From a checkpoint of a small encoder-decoder image transcriber.
Model: encoder arch swin, encoder norm layernorm, encoder patch size [2, 2], decoder width 192, decoder norm layernorm.
Rows from block 9 of the image encoder, named by matrix and row number. Rows with one number belong to one attention dimension. Each number is 128 + 32 x the weight over the matrix's rms, rounded and kept within 0 to 255. All counts start at 0. Numbers have three digits each.
# v: window attention value (encoder.blocks.9.attn.v.weight, 192x192), inputs 128-191
# proj: window attention output (encoder.blocks.9.attn.proj.weight, 192x192, transposed), outputs 128-191
v.163:166142246085112076102144089092150237108126196124073156061149164117086079116110163164193060114170142091133081147068170112086107175135129125157148197141201080128086122131065158092150143132097161
v.164:131117113140165153126130163051114126085134124131129161094167139154108142099107157082098098065099106146099133157118089217131100144129130162061121099071172104135087137109154125158141128087181149
v.165:084129105098097133097116110114086154150131133141126107113093140100160106125166124139186120119137172103063103171143126059140138114108113142154146144094121113076109188143137151142193146140138106
v.166:188085114107120054149114132143155101130090178162114090032129146074131101137195160123065126116157213112070142175139132179089099128121109133181130109160137155120106144178049148134103104171111196
v.167:131143093077162117111085080075171122140083129162107155094143216129056130099135134127126120115154127086132158095074172112109117112148089172103140129137205084103066130101139168195177114191188132
v.168:105111171109117128087125090144151105132174135125132056113137061121086131172179109195111127098132078135150110146172116119054110108111186178116152110029125131157195139105094143122054115107142150
v.169:146093158191154060093144158143142186160192136136186155148134100111131107080104172165057103144089164120072085101113149116141168140158129107160124129111087132111129111127039125151112115129106118
v.170:131096124162088139114126108143089140171134138176207099168119112093098126159160128132110091133107130129161136193092198121100158167081174170131159157152088144155130154117103094118166088127060120
v.171:142091117060055094110083144154182108117084109112131150110116122075167185177045126138111104136130120151149134107058140121144150119147132139129152101093121111125115094127131122143093164136146153
v.172:128144112085140124117150098066131106095073096161150128120171182146081047056157123073139118157145128114111125074088123127229074147104120163100097086134077136107140154149127075177085094053117164
v.173:181160107140176115146095127122126217145126169123167107129130146140102102132118153140149138091124141118118140082082114166129171106125136120121151148122168172049184122100080218161146152141111145
v.174:128083138086164117180135101168155081073158132195092132150112189131116153110123136152150152153099118107132146133147178199148114156147128090119137150069133093171139132118135125084098119107089161
v.175:198158172076146077089109074124126206083089107157113161162059172149103118156144164122105164144149106086152124114142136161172123100136141093160173119121101113156157147088128132077144113141148149
v.176:133150094181166099108171184105110141165155146150170087100141092163113110112128121111131201128129139142159148158153122125212245153144110133125107169205120106074151184124158100117115149168066171
v.177:156127152126123160082122128151070058123075088153167128120129114097103140098182110175107114106169094134147170155167114154082157150098111145095159160140118112112103161177129091099123101099171064
v.178:167130063167085128134168136136140074151067145148109113174141091104108139093132178150088172088154100159147123140099135128105101117112137137132054096177078104123104132091090123109117110120151105
v.179:072100104152078104113130083126109172162115190043085116170158142129182129124208103130171102135109133144138165102111160120132165126187139152106161098152150142120084131112154114157106162149122149
v.180:136168086138090051185138104184109128136061171127142146195123109149102120150093169132123135123123114009069095168088138125088134081119141086150170112125140097176125111124162106163070168112155102
v.181:161130098139091101153092122092130125094108116189166127136153143162153167133083140171148182172140172102091164119206155077143149133096155101129168133170141136115160141154051183182165161140085171
v.182:099094149165100158158135179103117079221108192104124070139167068143157162171159160178159121114155144147126137107099117097136098095122209177158208131089105114150128080166161128130158153128152145
v.183:146125090152119055128078076104121128148135111107178152070101168112203102158156080081150084130103115065138127103131108128120157131099093126084074092125104103161105214101100138156096152179118105
proj.163:093074049226114129159119144150111076165100127094144070211140136116176145032147146134131134178148150108170123108123154104117162178193118136113084154113110129097108097122119133185147126116229073
proj.164:088110131122148154108092094183139111167130127106143052085117128122136142139123159153137134135053092134181149127130126105124131118146114173130156136155140148139157085154107075048106133176113162
proj.165:134131139188156099144131126117184121107126104105161057120158193075138090138109167142083038058112114183173146131169123133109183059143091171098095125178154097145105137113103181189116116074130142
proj.166:157174122120112160096103100092096169084171141096163142181135115078102121198155125125142111084112138109152135112116085107122149136178118177123129142111104139163134140123142164101189146137135129
proj.167:075080136164112159180139165113091108161131098125178106103118170099201150121127059086118162121088149170185118117141089125084160138176119165190195105115066141093092089193120158081115154135118110
proj.168:105117146108172085149141102143138125178098116101091126149139117107117142142120125135148133115132161132180130151087103130182087136122076066099138101148173085127097193109144095135103089127135155
proj.169:086085165162165120147109106131128145147060070164068085089119091135118178102188091124108065124100119142169115083108059169141148131167124084093153149072154108171132132133150149094082143138155186
proj.170:141133139094120068128098184078123121115058134081047190128127134121123148083139076034064074104115169115089145131165139119104186112148130116089150088189136114116145075102160083170119138129163100
proj.171:166119129139105133092146155143120171081160144108171125130143130157067059070132159111100135103129101109150142125194123177091182153136171141199127109110152135094175090146107183104150104097147110
proj.172:181117135111117128119131097175189132136148190129109099080106138106115079228133080143135108065067152113108192163166120142114124157081150138094127133078109129098133122152131130124163153133064112
proj.173:050098115169147137156186144126117113120147123098085154131124077127125162095112121129103124099148122144164080116163140121123145117087106137167078078159114099127143134121181107099147147094100118
proj.174:160095094165119141122129065158136188204101127065135079143104106105095113188096126137098165127092129165150124115134113125131171150080126128111190139110134173120151087143133080109125101125131140
proj.175:122124093165056120177134161117078080158118146098156173103116126085122138200122162142101091118095120149065166110113118171102209164123175152094142119184149133182076133144087155114150144141065174
proj.176:169166095120227167187122143170144144160128113129152210137112180170126150157097176146149098137135153148094107206115169133156059044121114127133129107176120132167099153132166147153132135104168073
proj.177:137081113088167125122159131102121162073138167097119129149147111157110125127118145134126100177130110186100146153115066176124118124147190107136127098086102113115161122115119087152183135138141113
proj.178:115157109141176113138160136138126112091097151128151191082142138131124043213140136107106066144077158098110141133187106135067157066102096119181148101115141157144143152141126126119103101169085112
proj.179:125140213112034124111072134125197131064141163140137150132193142186153090118147095121122132095129112135118185097118204140147133079037148095143088152136167206194132116065134232143143098187154146
proj.180:102135132104135114125124137160113096160094142129112142189111127048162149142120115070121125131140092160200123158113110180133124140119112206101098086111120173138152176143055106181106096110114123
proj.181:070102145163160163142095120130156193139192160150143157112105152075102097161124096100108151095070177127123104095113081099168113141130158115163028121168107125122137137170213135141103102177074136
proj.182:092146145116121103152162123158157136102079110150156120105113154108146118110120131135131099165135109174141102169192075189148116118144095127051108099151175120159111175125139065161091124113207131
proj.183:141096138177089185146106157125152181120063170108096181118156082095040167194142163165133142083159051155097134102137128142133102091112132132143101139148101174097146069106134136122144138078129142